A small contrastive audio-text model, trained from scratch: text encoder width 256.
Rows from block 3 of the text encoder, named by matrix and row number. Rows with one number belong to one attention dimension. Each number is 500 + 25 x the weight over its row's rms, rounded and kept within 0 to 999. All counts start at 0. Numbers have three digits each. After the name is the row's rms in percent of the matrix's.
# v: attention value (text_encoder.blocks.3.attn.v.weight, 240x256), inputs 128-191
# proj: attention output (text_encoder.blocks.3.attn.proj.weight, 256x240, transposed), outputs 128-191
v.88 113:489514498473523490476520524488486461500516508470492510477481495464469514498497500499482472487425475495475522528525536533480538493508499497448491495435509496516519490535571503464474517520462505
v.89 109:464503560499515511464441524429499534479438497511533474543521503508520473497499504484534486545529484546516519536494464481539473506484502458567503527510459521511506510533481518478492521500508470
v.90 109:481509505480496554463481441503478503469509488523546490535499511518519541468481477465517498497545527572513466477490484525503491516502511505462498522494527521503448475515512509538497504437486546
v.91 099:499488518518497509497507501491440530485526453509532526492520449506523522521510524487513500497491526484503488546491498532513486518485486478521467550494491533496500554486454532504524502479482520
v.92 112:457459496465533464470495496518477532503441497481512537489501469507502517538502501492451494499489504567517487514529474457504469491532473507504400500512492497521540521482514482508476518483531471
v.93 122:513522486505477531507499490497496508537504511533496527505508529506450500519493484505468499531512510522475475488532530472509560518483532456478491536481484488450502523468516522517535489523485551
v.94 113:528495480481492468476514478516498504481511518489500507508513516531449489494501511491496490527518535477507515477517503483515555505515494475523499505477509477459523558418485458507524462528511542
v.95 106:465546482530494486520534556482502455511499500494486458524476494440474540501483494532470499511468510512499534496492545495535540475501471483473534512486554492505484512525525500513504535498514554
v.96 090:484488525558510517499500493513488484510478460484487511504507500462505499544526547504531481480530490513455514477455496516523482508510522482471497535488477507518540548481510498526516487503482552
v.97 100:514504497451509500497512543502547507517457447506506484461462485531511498538524458495496505485462454473483472500510466514506547473529537520504502484501484496494486520463507505475477521423524512
v.98 089:529453503492493475518531468492467434526488530513497512517445512521459518522518555510516509492491531511523513488500450531479510506469548529499502532500491534500485477434476495500507456518497508
v.99 089:490497585485438508502471504483514559478514477470521507553463525499501468489499507515485478545527507519507447468485511508484499483477532480464522487498499515488525483515498490486499538489484497
v.100 083:487537495573502491493501496470507517483539499473523506460536484507510505515487494468478507512544467466531450526542478469498530478518536463498563467454550487479463466538495525498500501531448494
v.101 082:500497548528533467449525492511477455522527509491518528534499488442490513464505531493495494496526511484474584490490496487519458531486504494507501484501461494484483505525559508465487467515525498
v.102 097:524563516538471502473520491454483548505517504508497538507508502524488484525475522498508486502489470511502488551493494536536503500484517483498508521520514502504496472444468505521482518457515539
v.103 095:440445478484471506515516475480521498504498504491501486491473513497519485506498500528513519504542546495511505480513499484498565511469503506481493481484557553495511513542525481507502502522508510
v.104 080:552492525512513482459528508488536465506529483520503509544520462505510496494527505514490517525513523510494506500507523521477507527504520518522489532450473478467455506457517504504483497502486509
v.105 092:517487496538500520521521506520518497490522531461456514486527490504494522512533524485501488481517576488515495489489469533521511538514549493522495523496481555511504489430470513489530528519481502
v.106 092:526495506567488551491497468495532521507520472503527424517514488531506457477542534487519465498480571467460502500499492547480518436531504517514489515481462504464467521506464537500503531541522493
v.107 087:512474496503544507507514509512489497515505501498535487507526490472496500486487511529524501542499529515460533530502492507511435499522512495506460576497478455527472490479528493471499497502488455
v.108 089:487480510585470537503479482512523499522504510461449515554487494482518479521517548477471472496537488535519488491489454565503511500480510490488490487507493533508532528514468508509512510520522512
v.109 086:486518456505487537500498484491495475505503563477476503500484537478441500524504531499515491505513544516488501545506481530520475538527502497532473522477510488474506492472452507481517492435485529
v.110 083:508501518490506468484495488530488485468497452507482488490472507519531467506504522500456460490479493521513459469489537497518508533449517526469504487494490517494548494494487495487476528513504481
v.111 099:448497488524470509508490505521479514522438453486493475534501504477488501517514502504533483505516462521509503514510471515486457508497512500475505504499469477538507499516511539496509442535453509
v.112 096:539489513504523478513535510485488497518522515527547464520504502460519495532470485514500528499523448486514491486478514450437541469503486498502514498457514443498487510503531501478486482514538514
v.113 092:465537470490467484493527493509515521553472500489506498449478493526517480490573526492492511476489510461494502521528490519508543484515501514514485503509492459535496505445532484476532481535478552
v.114 090:474451486519457545480486554535490512509507506507497496532524500474487485489495522536491509473523491479503520518517514524507454502516521446497477499491489469562502517509492513491501506548501505
v.115 097:487469516505470551485521536546531537517515464465481485490507522487493435502527516546505520464495500540468471486502520496510499521472515499503508480532450494492495531519556515497537498513518503
v.116 090:515518510521545486491521528457489501545483523502501513502497503523528552532478507518533542501469523479523541519484496489517549487482535522516492507471529485507473517440471526508447473506499502
v.117 099:524499539493482487514493522498438474456478506526483519500501496493485502453519499514463493539530509541485489511539507527477498516508508578535518529514481499467472505496508548515508514487459498
v.118 098:536502525536512456487501505505500538472538468512505448476529484512507446478491516505496493473467449520450503480518473486520471502499488529479508458494479495495491513507488493490522502519499454
v.119 093:459488466439473493503513463497500481490513497491493518494501524488469525463484510487509496545549528515503483509505497484514496533445512491501544484487519562494523478522516504518505505515477499
v.120 083:506449499477511492495463487483532486503486486491512474495495527502514533501535516547502474516486525492461513489482513482440462496494457518476501476472525487468559556541493494492484492496489508
v.121 103:504501505512518487510516499520495504556521479495504490487488505496534496530505500506478495482500421530513571522466493516527483453471493515455530463496515508534497484532517478526492508554518495
v.122 101:551519476509507511480500518517531483502451471473508472452464504545517512509518468457523497500434462491515488480464483483456520467526480542497513517479521495510492504499504479486515486486531484
v.123 084:549451481502504497471528535514458456519502497509521503514493495498524541445548513540536483525492557469511496438489505484489534504495495488552468521468488518516453482484511505494499483465517480
v.124 088:517498440591478503508528498555532525488537550490502506505502455432520464503497500485520489534508504487491470502525462517484478506523498494517476526493497504555456516443445464494529494534477492
v.125 092:456476509503487497495489498501551499495484483493482501524498532482479514521521483534517518515532515512551503518504559491494529517470473526488439488528483523555531511558517524523481488494509486
v.126 082:473520491457492484547484512512519544493478452508520500458542488507545522502513502486499494499507438521484508507519499460519497532525498484489513490495501514528486470516498474472511543481484530
v.127 100:534534515550517530503508501437531467499514484491495505491488486497484523520510551496515477509466465479512488520508471487486569500475473514513463527501513488480465519467464514529498486439499510
v.128 083:489495495522510487514491529474469445505493516507495566545525477508483511483525501475470479508501466488471496510497494510442462526478475493517524533470513456480548491486497504489473509509526487
v.129 098:585506499487504484489498540522506534534502464469495488456497521504518452532501501528538511494478478447542530489409526499520488494486491501529484494481527512480467503498481492514527513484496517
v.130 094:526483451511485513491503523530481504515499457466519463492453482491550494526547507492532510513496527487521562489464505503519532508496450520507477502506517509544480522516516486511514506510515498
v.131 096:512514497490495523500532511556532509497472474490489520499450505468515586495538507513503501486489510457460493480520475477531490496543511497472455512522473522515501517450525521519513503477496477
v.132 084:525546511527485522495493501481533518466519514484436508454498507532470509516478498501529510493550492493526486521524454521477519550502496507532517516466493472480535545472474491458490479522487494
v.133 094:507463503497479497508467517490477478507476500520488512509508516479483442520530498497488503490536467521541502513563483500543524561478499478499520516462559534476505522514524515489475546506518482
v.134 090:471486495523500510527504488472500495490552457521474520488495514470485501463492484523523486487525505507485466487508528495477528514485478517492496522500511494495520502507497467518497509474486497
v.135 090:456478509492476493460485519506490520545464454502467513529505498507487507531518490496499502502480475497523482515484481493527494506499487507472513498511519532563536480508491495506458483582466490
v.136 097:485498510492519503486497493489501520529508493472535520509549517506527490480518511476496484484510494518474510525528485477522477507548463511504495515524503521491474505514497479496552493491546489
v.137 086:436472508487495457496493481509464471458474552502498503486502482516500486482513471497455514519540492496471505528555480495457481510464525556480501490471535508526512494517518469515462516520472515
v.138 096:495479500444484457482494484456495448505461532498517486499499531484514526460500440517515512517501466582519513472476509470461534510520514539537469501506549493532482494532482493499483500510489473
v.139 093:502506456490503532505521521491502473511492515474514486452518487523493504484529535466495468496473497479498501516483476474513469507543480505481482480524547492497513485461477459506524500530502490
v.140 087:485535479508440474474517495508474484497475476495467506509500471498514494513553507512509495515478504502515527518503511521515480512529482522500469439494492483544491515497478489543513483473511556
v.141 097:541470499466492528506530461508549485485526537472515497512468537468516553529471539526506508495551535510489441508485509476491523521497546495506545542482485511485532512506523520487485482498487508
v.142 094:504492508521493532514485504484448518501507554459462500537486541477513495515501519451491473500505475458481467474500514521545520510501514476533504513550498525476515478457474540493516521460504512
v.143 093:520530514510506509495502544493514494485485481478518506471523478541464523501491515496511495460483511524553531496499467481503481504509493506481492461527516534513505531459527467488466510498477460
v.144 096:554501516504490524464458516543477531520522481491512567519539469512498510505497546480536496478560474493496478528474465516495430498493499487489503515486511530469488490522514494497524454492500525
v.145 103:514498502501497539509493501519489459537505544510482503498475558475469488485477504558529511541512510532501471496442488512537475485486531497509484504515497552485506495443525537545471531474534523
v.146 094:525491558517475569451510480529449505493507507487490492523494463498522528509523537470486513474531519514511470519448495528529462509512551479502482497535468511518513474464518540494513510541495502
v.147 101:463507560475513496486536507496509494448468514543471491485486544460483488476475486527502510517510518520525456486483495474517524508438504522525510530478462547486478452500513516516464546471499482
v.148 108:514488514529480482492462528539515502547491488492528530536536480532479451504468551480508476493493482480458508477521495501486458502534482475462495493495538473398468487486485507492539467512478534
v.149 091:491565489519496531477501525508486516438454511542488469486496481489503487503514470478488555516491464538505506549523460542492483484485543498481482503528509467511512512460515526506525462490516493
v.150 106:488547503506531466534506511507518520479491489549540499520524470499492463503506476489477519489502445530514533584533533501450489509453492476500463508466537489478501507536490477538508495552489526
v.151 102:456520507485519498509447500512537499458499506532476499496511481536504534544486485499519548462508443549470502522506483542458495477510489488475447469493546538506565520487502501537486426521508510
v.152 089:517504498514442525557480512472480494504519496444520473500494497532515507524501509472517496501502512559479462447523459495558478505509506506560472531503477525461544537496510510547507528520520486
v.153 098:494481504489492493491490540485494497526490526510442518482504504512548479519469482471483474486508499486492478472484491486476474536526538534511533547496513468487503524481498483481555477520523521
v.154 102:461511472534524508537493511492497508514491507492489496512494491491511530527504518445491521458488501484503542520514514538493485528517513475517497499493493461501509536470505455489499498510469524
v.155 104:477471502578501512488489515488480491524489522511463554511481495501489479525490544501485504512473480500526498462505480485500465531528506491515531503495504468462485478482494475495524541527540540
v.156 091:467488500507518484485524532480454458522446523474480509493501503491501509547474501495477461484483485500516506471522470501476506488536523502506528474473510476533557505446513448462529471547505562
v.157 094:488519499507481514530504485517500537485550480502571565504541522548515480459528497444501522505504478540490504546528483503474499530470493481473469533518519552512492477524504530485508539520483508
v.158 104:534486486537484531481483516526507488520533528471528507499512531469517498438511496482506507525524511532515454461486476507501489492481526537535541529530499513490512480480521549494502490488504499
v.159 105:475493496481488502474521490528523512490484496515529479460450508451482518476506479500503513500531524453498467511487555498538494474468505492510464465495500537490503479486491555506464537473524471
v.160 099:511551526505512466548475469505516463496483451500515475478508490503487461523501507497512486529475418527484494523559468486440536525483490490460489497505546524507525524544500509523481444537484512
v.161 099:475504523478496513480512496470488445534476556517517468478481526482529536478458494533493508456531536470516465496464546495536510508501489564491502523516444509514504510508505535469497511473502496
v.162 106:509507454492519524487510449490456495511487486446518497504444511508521524485489507503503470521493526446504531546511496496529498466523478475487475460494493505493462535487484495487502520493519503
v.163 097:494467506469532501507472550452489508486522456488478519538519489537569484489486478437524477449533431494510557521544528524474527487502493499485523524472569487530488542516522557507501481541479514
v.164 088:474473523504507506461545535491515441497499490500456490491423536456496506482502482491498521533558545481526474529469506519498493507474488538472507470506491500532446476491519516504512537502494513
v.165 089:555499504510487490528507509544525521491525518504546508437505451476454484526537549470531498540460510484518520514498510544529475527540500528521478516525467471497547466521524509489561533530543487
v.166 089:511442487496472502478501490513515499489476520517461525482479520461502450513479544515529537489544520502445465465474504495513449466479510470555495540481513503449515485455498549491508534546513485
v.167 090:494525465521482490498460499530504506499514458469530469489518468521490488513488516486504505508494442510483502490498487477463486515502484536504527520523521503442520504480499462557499490522503550
v.168 105:439491500504544465484508469471521509537487478495514513498480522528481505526467491496510486500470522505470509482508478495478517518496440503494495459502493505517515511507500480469504447494494486
v.169 097:516516480553532491497510455500459516505531512492529501467518479486508517482546536503529507518494543487545520469520495506528508468487528500504469485489481538512498463535525472496496566501489494
v.170 094:495453461492462475508456516528505506496504522512506554455475514496493499491474492505483484469472511452489506504479519497512504473531474498509465477497537496498472478487500500484493479490490515
v.171 105:516471520480496489508510499551448502492524505464493493495495483479502496467477516482509509490482518492521466458455491477529473511507499526510526526512504492530504483518535501456509516515517485
v.172 096:502471523488486514500495504519486467513512504473545448503468496466563500449488494528498489522501518449500476494430533530549485484493481478466487506505475499528476479493483470491499515465497515
v.173 111:505525534497470534502524485468475541523557534512500517525507505490501532471516476498527502486517504527491495512431496522489470503510507510526545507502475514523503479475551525501503441507500493
v.174 087:516526532478484508486539475494499527463477469481527455549478529480524522451488447523501526503535529491490459512460544467487507478508475510472516476502468523505534497472525583513474493475529482
v.175 089:490480509503514469487457507504446475487502525498550527489525504479484524476460509529497515494527474473549496511494505532540474510447505465501485490496535495487480484561528521491475560491484476
v.176 092:468498491475511489502516520422478555523475477525475514506511504523510467479543456487453481498486468486494536507511514482489550510508488490504556522474493478505492509498520483458526481491484488
v.177 101:522509487458517479563522464513505460526496477491490497517507475499473520470509484503525500472474495522443526492524495514497501490508504498475475511480489450529489546520492472515487479474521523
v.178 093:474479547525503470492516480474535490499465513504534508497496492501503512516523538498492491547477497514531507480494503510509483464491485484491440488484578492490466473519527461509492535539473498
v.179 121:534510489515493466495485491522465488522484531478506546506509460491468500487506523445522480493500518461492502451516468505533445516496497453487501533452498462484499477495482474464522525467522496
v.180 099:495464508507510510485487487509479483510535502484516570536492481498520484496478503428478479478502449492494480503527494531501478492497510458494523518492489565456469506520506509500493531513544522
v.181 100:547487449500493530472531534419497505524504519520510480446511561488513466528515492465502475529488523495549488463509522476516518507486490538552519531528475439509464479492512506539515476540489501
v.182 092:468489537499500506470554481516463488525499487456493464539465464492524508461491492490492493471500512483474486505490541504512516504481475503488520504499472452547517504535530538470473536472487511
v.183 100:511507518525520447498464487509495508526510482459517542530518454571499498441513515478514465515518487527489511515547455538496509553503515524479471471457500528434511496511501520518521478501538527
v.184 102:467517482509535473508492497474484471494452499503497504493480513482494475495501498507521512484519506532508511476537476499483478511501496549471481476511497484562474475511494469524489503513503487
v.185 089:421542513480515489512551500517463501480506495531526459433488486471447489493516500523520555510512532540477485519512497477484499495473549515480475502553496495490511478521486478504499546496542494
proj.88 104:510509436499485491505477510531524512489517531510473456506494500486504487519481486549531468469508505469516500494514438496529501556488502452482506523507488523471480483463500469518461513543527502
proj.89 087:481504456529540510445506502519508515555532522501518535501478508473521465477507502464485516489472504492512491499480490534478520432539496558489459495527506485509499529488503501475497481471491493
proj.90 106:469521578510516504549515507518526499486475492537519542531536490508500496516581477528478524495513457469505472496510496472494518452505472480557474502502527472572496560524493512483501495487508458
proj.91 106:481499505506486484512488470501477532503487528508502514545508472533502501485523458481497488499493478515545489444530492477479537480495492478513473477511474518510494487502513504466474514522536478
proj.92 112:499518483555515509465528482496456529537497476537503521508525470485487501506511527494510518529495523480520504443476462507497502530478564526512500523558491507477487510462468473510525461471488507
proj.93 119:521513498501499516516494484476490455501527516488498470500486519528501521459508473506508487462581441473495473495513519517473518468507520487531500471516503526490520477522495491521499494510491525
proj.94 130:457495488504512466544467489476510493521506482491484491499490517532469504494493450505557512531525499493441510500529533498480489489498500509498501507492518526473492482527495541497479513542440510
proj.95 097:461496473456519494520471541521522505491502512539530457470499529504468483508505482499544477488513501432465507497539452499511469546516481496481475536461528521451503523482527490500495501517476482
proj.96 082:520522479496500513492489498521527484487489468532567475499507488538472509441478509534477491525531515479546536501509464489512465539433520489558496499532497486493489523518465523483512508512494484
proj.97 099:528505491484467504495498463512484506517501504516486513470496511526518523495512498494526487535467537467483492483477502523545482515498511491450526507511466508500412436527528493493480491499495505
proj.98 082:416503520501501483517476505523504527482503516484450528496551467551515493526508529514464446500503465555456511475519542470457480475482564483498504538534488452486538515519479513502476527491524533
proj.99 092:457490529501523493491525472495508492498490467522532507480544506499472511504489488507488459508521485535493526509545461506479489488521490497550472498481500510532531580504532539498521487496450511
proj.100 082:532489496485510511475523506464521508515510495500538501549478554487550470481478507475522475482505487548475469510525540524502505491539469511448421466503520535529504519492509442507509492478497490
proj.101 094:542527465526482490542480494469516519480490516458482517499565455555477463523494479517502493479449492497503466506481501515463511502479517530474467496482501497535494513496454533467519500503516475
proj.102 086:488475461507568476516503480512496494509486491503481495517493473514529512536499504500552505503486531517434508466530483472481491502521472513455554496464518506495503564521527494483492486547490501
proj.103 115:492491526512526509436479527505506501548460481485473481527496512492457457489539537493495468494484517493482532497517489459496491512518459504566505526496488486454500530481516507478492467495516498
proj.104 064:492546464521476493515459490486503460485519527510502503540509519509495503520464477494500517500495516486443531496498493494527452488501507487467505463504548508517533527532499551520493461536556491
proj.105 092:444486464455535466511528546497446535534507511499474503539484470488485486524477506507513500504537487500485504486517517479464524472498492518491526528493515494464528535524527503463505494562494495
proj.106 098:510537559503454497513515516503493504487542476516527501491513456526500511506492484508512478488454501524505548456462479458550490520486510491515545493533526491473491517533517476497502457506484483
proj.107 076:482511512496474476530529510476513482506563509487510545477502491525459515531493480535489522457511502488525483524467500528514518523442531529487495460549523517538500472521446490506507510507501538
proj.108 081:461522536537535495497488482506467554507493491501525510511541462499532480480514507510498457505484502480498534499524501494489476531515499519527501531522497477499504550517541495505479481525460507
proj.109 082:481508555490523490510476533493489509482515515503502513505504501504513526562507465526535486504487521459458504502510478478506485472493510491472544501518533503520454521529513531475492490505543489
proj.110 090:481499501488523529482498495513513514493419518485522473474523479492493471480518501480513482525503473542536491536541521512469485494509448498509471477468484527513515560492513535511539505500474498
proj.111 114:531523488527506512475503493557487489478497498509521491481477502542518466466511532555460474528551523484538572480475492503543530532509507512548487499556475484443509489492486461545487503485502505
proj.112 095:487517502484455484501514497446501491494495496457508554498496503487494516500493493506504538466469508500434457520493540499501491450506527486456477463517515532552466457507482529478491473516511506
proj.113 091:518463528491494512514423516483507502499467486524529483517543484495487492462474542479520492535454513489505520483480533485519440515514514497495547502515497514474453495515493486486467493464535481
proj.114 083:516525518490525495472526492498511492511524481433545520468490491495523502501510500576512482506532544472513523516491462528515482545446495543567488470525505475485452522478528492529488494458500461
proj.115 109:550526466483546482464528477465482509524479472502521509462482517491512494473499492495507479503468508461547503507485480592501515517518478515496456482467484519523522491466528496529501477440497501
proj.116 086:517512438530449486502451500487506483511500527497492534505498493488512504531488506495500480539514473501429523482523538516507478479465493480473524474500498521494495498514465480470478496496549518
proj.117 091:518495480442484498495491480527500483477504512483519508508516543501551494502471427493448491503533483494497490520509525475517472471492531473482506526514568495529536502528491503535464485511485505
proj.118 095:526516442434443512446540515522494516516495460458510508469486529502505503463486485495476479507484530467537479510447501512526535515506502526498512504522460513503451510489516508514493507486500507
proj.119 106:470460519502535520510507492498494532498479489492478474547487530473500484526494494476467511496507491580506506513580530466460482472553496492518489545451475497519555510490507520504507497532477473
proj.120 082:501498522530490550460497524510494517502493489534516464476496463483463486481539497486485517473479509513539569518475467514561518511520494498561476479503452505467511467478480532534545509488518503
proj.121 102:489486458538483486502470485505480508512492493516474496494523474537517491449512557476514481489491555492499513488513539573504519538514519503543534530514471483466491475467476453491482511492499480
proj.122 092:510520517484465501489500493489488511529499529531479524502515474522477515498520512539500482502453527452474472459480489520506519506490535506481494499471476517501445477515520499485481501483512478
proj.123 080:463485510486497502517457534488491538482491553533473510515534483477475494531517460494466489487500495530488495492538466469488506529463492500487503565517511509516561528494481507486515504503515506
proj.124 086:456497531484504491506504506462465487483510492497501507542508471562453512512485509485488523433517493516489486471494489458501498515430514503497516469552531516513502534531484490472506519540494513
proj.125 088:492484519555531485496476510514445529497473473514518547499496491468509484517521516496512500511553495507501571517502462542522506521529501478536471528512507457464549466460503486506495511487500540
proj.126 084:531461501488508480489518507495474501541488512522461481492474500512504489485513503489529523506484544485530426448526542553478521500526477490443527500505503500489504465491534467480476522502479470
proj.127 107:544472547532458540543484494496500483506499531527553504493507475502513519504493468494467523503477487546465499542477488507517460515464504468516438469498539510514517500538490488480518490505517488
proj.128 077:514531515502539528502558490487529505475516507462509513493506551497487512513493484485506537514486476515493493528470484503523524471494515490442456451432487542513460514500504543495556487488519494
proj.129 086:509506463524483512479523489434472510557503524500486502505476484521492536535514486488489524494450543477463501484503480507499554529499485508475543492489495512542482535492511509458473510466542466
proj.130 098:482524523521453502503502476509462507522504507556466494503493484528453547491507493557532512490519507483528496488453449500517512502478492497538505547554509451444512469492489476492484499508537495
proj.131 097:505500519528481487527491467521466537495512501518500531522536473497486456484503490526499519476461527464502483493481476521485501532476536540516518549500496476493444474522532471457483523514538517
proj.132 114:527523513466474516475485496492501449493495491487514505507498508505504510507484480511487484504446503494484513458507498508542504444502492547506482468502521491489480538480524526509480491480535488
proj.133 085:532514536505517528452484453453532500544498492451527460514492496526528500476498517512516491494479546454504499497523485483474491456515474519567498491472459436477466542484527527480515508489503468
proj.134 081:514483566543489527491499490508507518456506486499539506505470504461493515532519482512459520506535469509543501544489430507514491487473480489524457529476509530494543456471513500514527464500490524
proj.135 082:503527472540570494460476490514469518543478502522500496463494494531503455441514545507503478527541514481503499468518503547483525517505521522526471499504448452464495525511519497510505519483489500
proj.136 096:547509490522507489481539494508527500467496496550507491502463495518532515465465493530496505480475500479496454463453509518525494502485514514481527506511530458514480491517513456507492506481437499
proj.137 089:487475502501539492500477527533500502523499494466473497536500542486525495468488525439495504502525499521469516514538541497543496463527474499481561546526449475486484468491495497518479492516502514
proj.138 083:438482481517515511471469512519519451517514513487494505512503532465491527506476520505483503504514506519459488494527526514523547447509524507487510496498474523467521516439516525504503528515551515
proj.139 083:483503472495524486520495512464512510504526530515502482511501486518488494495489481431542515500505506497481464515493532552491498488471536501472529503481497515509485524508525496498502530487514496
proj.140 093:516471498532501495517415519509504489536467512527495477497517443495484470483501510476527504503506503478475536473496453473559515541489504507531543588536504464447511489530496497504492466472523467
proj.141 080:466512568501487527473525515497483504490523457515508527483517516463451521553521490552471500487496478516513544498505462508461475501499525497483455488485537508526539506489515548489507477477492491
proj.142 094:499519513479517501517520505510484523506516502513504496493550486475561480551522468491502498523490489517503490521549480502434464503507529494433490479470533506545523606552494524501491479500499485
proj.143 086:521531481496476502459513488498485505531506500502466482482453504500482461462511523511510427480532480500494502475520513519506508485503471561547500521507466467454464513477503472514530536510541522
proj.144 101:549502542530494474549541494503494481495516516497487469510496483545500443500524486513450546487478491507484490503512510490510512540520485472497514512527477525485480484502474562512534514476496488
proj.145 086:536505510542476496497475500493483461486530521497496511489461482521523518509538488467477504521487475467496543485494495484524520514493508464484504483489488503511489489529465480507518497482487507
proj.146 092:575519478493518470490555508494484527498500507497504485503482521493502490528548517465507499502543497466498518461509503472523519495523461429528488531497465490477514501519481500499491517441521533
proj.147 101:580518439505488503531496524463465501522521493504512517512508538518512493511541503478493525534508501466519556472485525477505494489483518392515466492499467483493535494460463474505502500489507496
proj.148 120:459524529532468509543504476499524459492514574493469506513513482515503466497451482548504511528496513497521485511491451542533496487472492562451543486508539525502509453507497495492505513485494511
proj.149 089:479502483522510504494515474492495512524498481434513495490446513512488471511512517498476484500506479475493506486522533442494526505519448523519481496533471515517488552551494503504502502520551525
proj.150 112:452475500521512521470503500505536503515501491464522463466483502457527459516504497498490492506492495521486509502527480511503495473516484508510486545516453497532511610524502535469501509515506529
proj.151 116:469491504467512526467513478503477509488448454501531492476484496505483479493528482487506463481500481491469482518555478520493480484487492506454473513504486513524497520564495492460506513520503490
proj.152 077:441514521507532500476489450491497480497475514540507476489476505523524499484503487480516486486510463497499512509512474538495505469527473502463466496469472503514496470504460495517526498468513540
proj.153 124:494511507472500493499493504493511506497478479522494469528526458560444485508486509488513505473514452506462479506513516497489523505500528526485506498503538513508497463533540480495505497532492452
proj.154 117:474490498464528484465503481514507523460497462500495488502478517501508491507454489505483473469498451525503454488539529474477504448499484520483521500479490453522494530537567504464489467541513482
proj.155 098:486530500506470483553501473467510490512475513511508495532529515502498484478489501525507531479500481496525471503490520521498509483482469499473519503475584480535514459514538479470480501492479510
proj.156 091:470508462519531511493431486504522543495457472543479476511536531529515558472496537514500506483487472519500476509541479502474523524475507519474512505497516522494499473506546457468507478513530466
proj.157 097:501470527515501501497523515492494470491472533489456481490486483463510476517498470508496513524491500487495543499492497532515497493513435488525527500515460505468509584500475569519521489488493571
proj.158 123:529517524500494485503515509490483482486541525502451482530448458537528517499486478469501507507499525453479528502471519476517534493505501485536508473504511532445470492474472522544523499488504540
proj.159 101:538488467517521499519520516522488505541555511483490532512458541468543495534507532494447495497508539485582519481491512472489499528497519495517497491494502452492509470473490470491494497494484501
proj.160 101:421481520466502535450496502511469499489498494468494489481519502555469505530496462487528479486503495519464489540486501543508484475503494528455497543501494516514504535545493483495514525519501502
proj.161 094:567519484500522493525450521543460534525538441499518537536504489525476505500509503483508505523481487508505524505495490427465506498504538448535463497493500476442538463498515488540515503490501502
proj.162 105:505450510518477541488497498515518482490496500496538529456479550456489507492538506488477530502494516588552511497493485573488468503491483530500489560496480530511503501493496492518487499510498508
proj.163 093:464501538486521500508562474514501524488476492480505478472527473509484492507523498513487478519488488506459466540509495528486488489501489490512488539504464504505520507499461513490497501520503516
proj.164 085:512479501458525497512518484514488505481527484512506507492469506523513528547490537498502485489514480477521543484481573489514516470465516472523494517482519466495555479519474500528487509521448497
proj.165 078:500513523484436489484511518467530504522525500506487473534522517513508492489480477517507506482543531547483484456468477466501492497509493528523539563466500499500476489452537523565464503451466483
proj.166 098:533500516501513484520511475501477473505506529537526504498503497531486542489527497531496488453503466488537517535488566462510512504468499453493478512495528498526520457503477498492507493488480496
proj.167 090:481498489522513514476508466496554509532511509518498482491510489516513475481487483517494507485506541504475485499501482550511492505490504543492523455512506527522456505524494501467518519477512503
proj.168 100:465465502463492513483464506504491508482451496480509505491539511474519500447484544510489513495483477578518516518519458540445482466442491507457467526517512516528471500478508502498499500502493481
proj.169 111:520513500496484488534499503506500476461504553528482537540476545474500490470483521477521548522489480498508507510481513476472498515511490448483467500467509496498538522439501540492503459476517491
proj.170 082:477508523443493509504516506540496499509466525510482501538493493500507510505481518522517474459538525537512506502498472515473480488476498516500524501502559499513497480499542503507476482512494458
proj.171 117:565512487506490495533496511483463517506493527541484504536531492537464509489502489501504506493537531468512466480486506491488532526504488471530534508492495490458496474439486515541523478487492496
proj.172 098:567491475507492498529497502518503476504495537516487543487473514501456483539531519493495561537513522510520494539455493500511486523491490466522526538475482483485529443475495527558473493464491456
proj.173 145:552495497506504452488537543494484483495517471472522494511509475515500499505500490490490503529510499440456507457513505433529536522513505485538505453505458509478493524496474487499504516500532579
proj.174 078:530478487515513477528478540501451496512546514521466513478481489530515472513498537489498489524524504486500518492508512508490520536494542490526495532522473514450497473484462501501526487468472497
proj.175 083:548508492537514566552485470510495499508506506517494464491503513501530471494529475483479463493489498485526478490492534526504535471508503456488512516451478481518551496462487481511517508485511501
proj.176 074:468501499499502509492468501524500513479481467504489506530521480472482526493470503487525520514497493499451478517486510525454474512492537524485506506503507495519501534530500550461497509554497536
proj.177 106:481498507469499505436488547499498532496466487447525500475504503518505505477507478495502500505501479526489499512502452505464470509536500475491465556509444515481502546515531540508538504533502484
proj.178 100:470493498490484526530499497515516505479472506522515525495535528445493494494504487511502491485520507530514495498468506530491483447492471502494541514490521471509515492468474488485472514506498491
proj.179 132:527521491544474476535514492508508472493482547546504492507545545490481469471488513529521574482496454521523480503470501502490506517502506480467488519467506496476524450479504535502514498492524495
proj.180 083:515464520477499513517559520515505521506474518481488453508471450487489472503512464474510567489506490506529503473470549486483522524493452491517525530510496494502506510500454540523499475511443529
proj.181 107:503517506455521479516476502520553499477528474503478522517495485517519563525496501502460483483519518493478501483476551496520507489496519515542511474482561479509518466482531487462461512512469442
proj.182 082:530484497493512520524518518483483534471499487506513512492534474513494511543518524515503477502517516485517507478468489491493489480503523481537470549545472522437500469470491507542521504499481525
proj.183 123:462482517542489506479521509497521490504505540476518476488499503476520468490518468491515533507459490517466497492478436518522498489513499504468492529532491553492469519513456522501513540489497568
proj.184 099:516507505492492511492486496505463523464462492559501487479530517532485506500478500489519545477466442482501477497498511474479514476518486474475477498481514511473555496518524474480520518502517434
proj.185 069:537530499517534506496472463499515494499483469559501536480490477538487494525469511504460488474496442467496503508520546481521500508522450505515508505482484474540519510502524499444480469554479451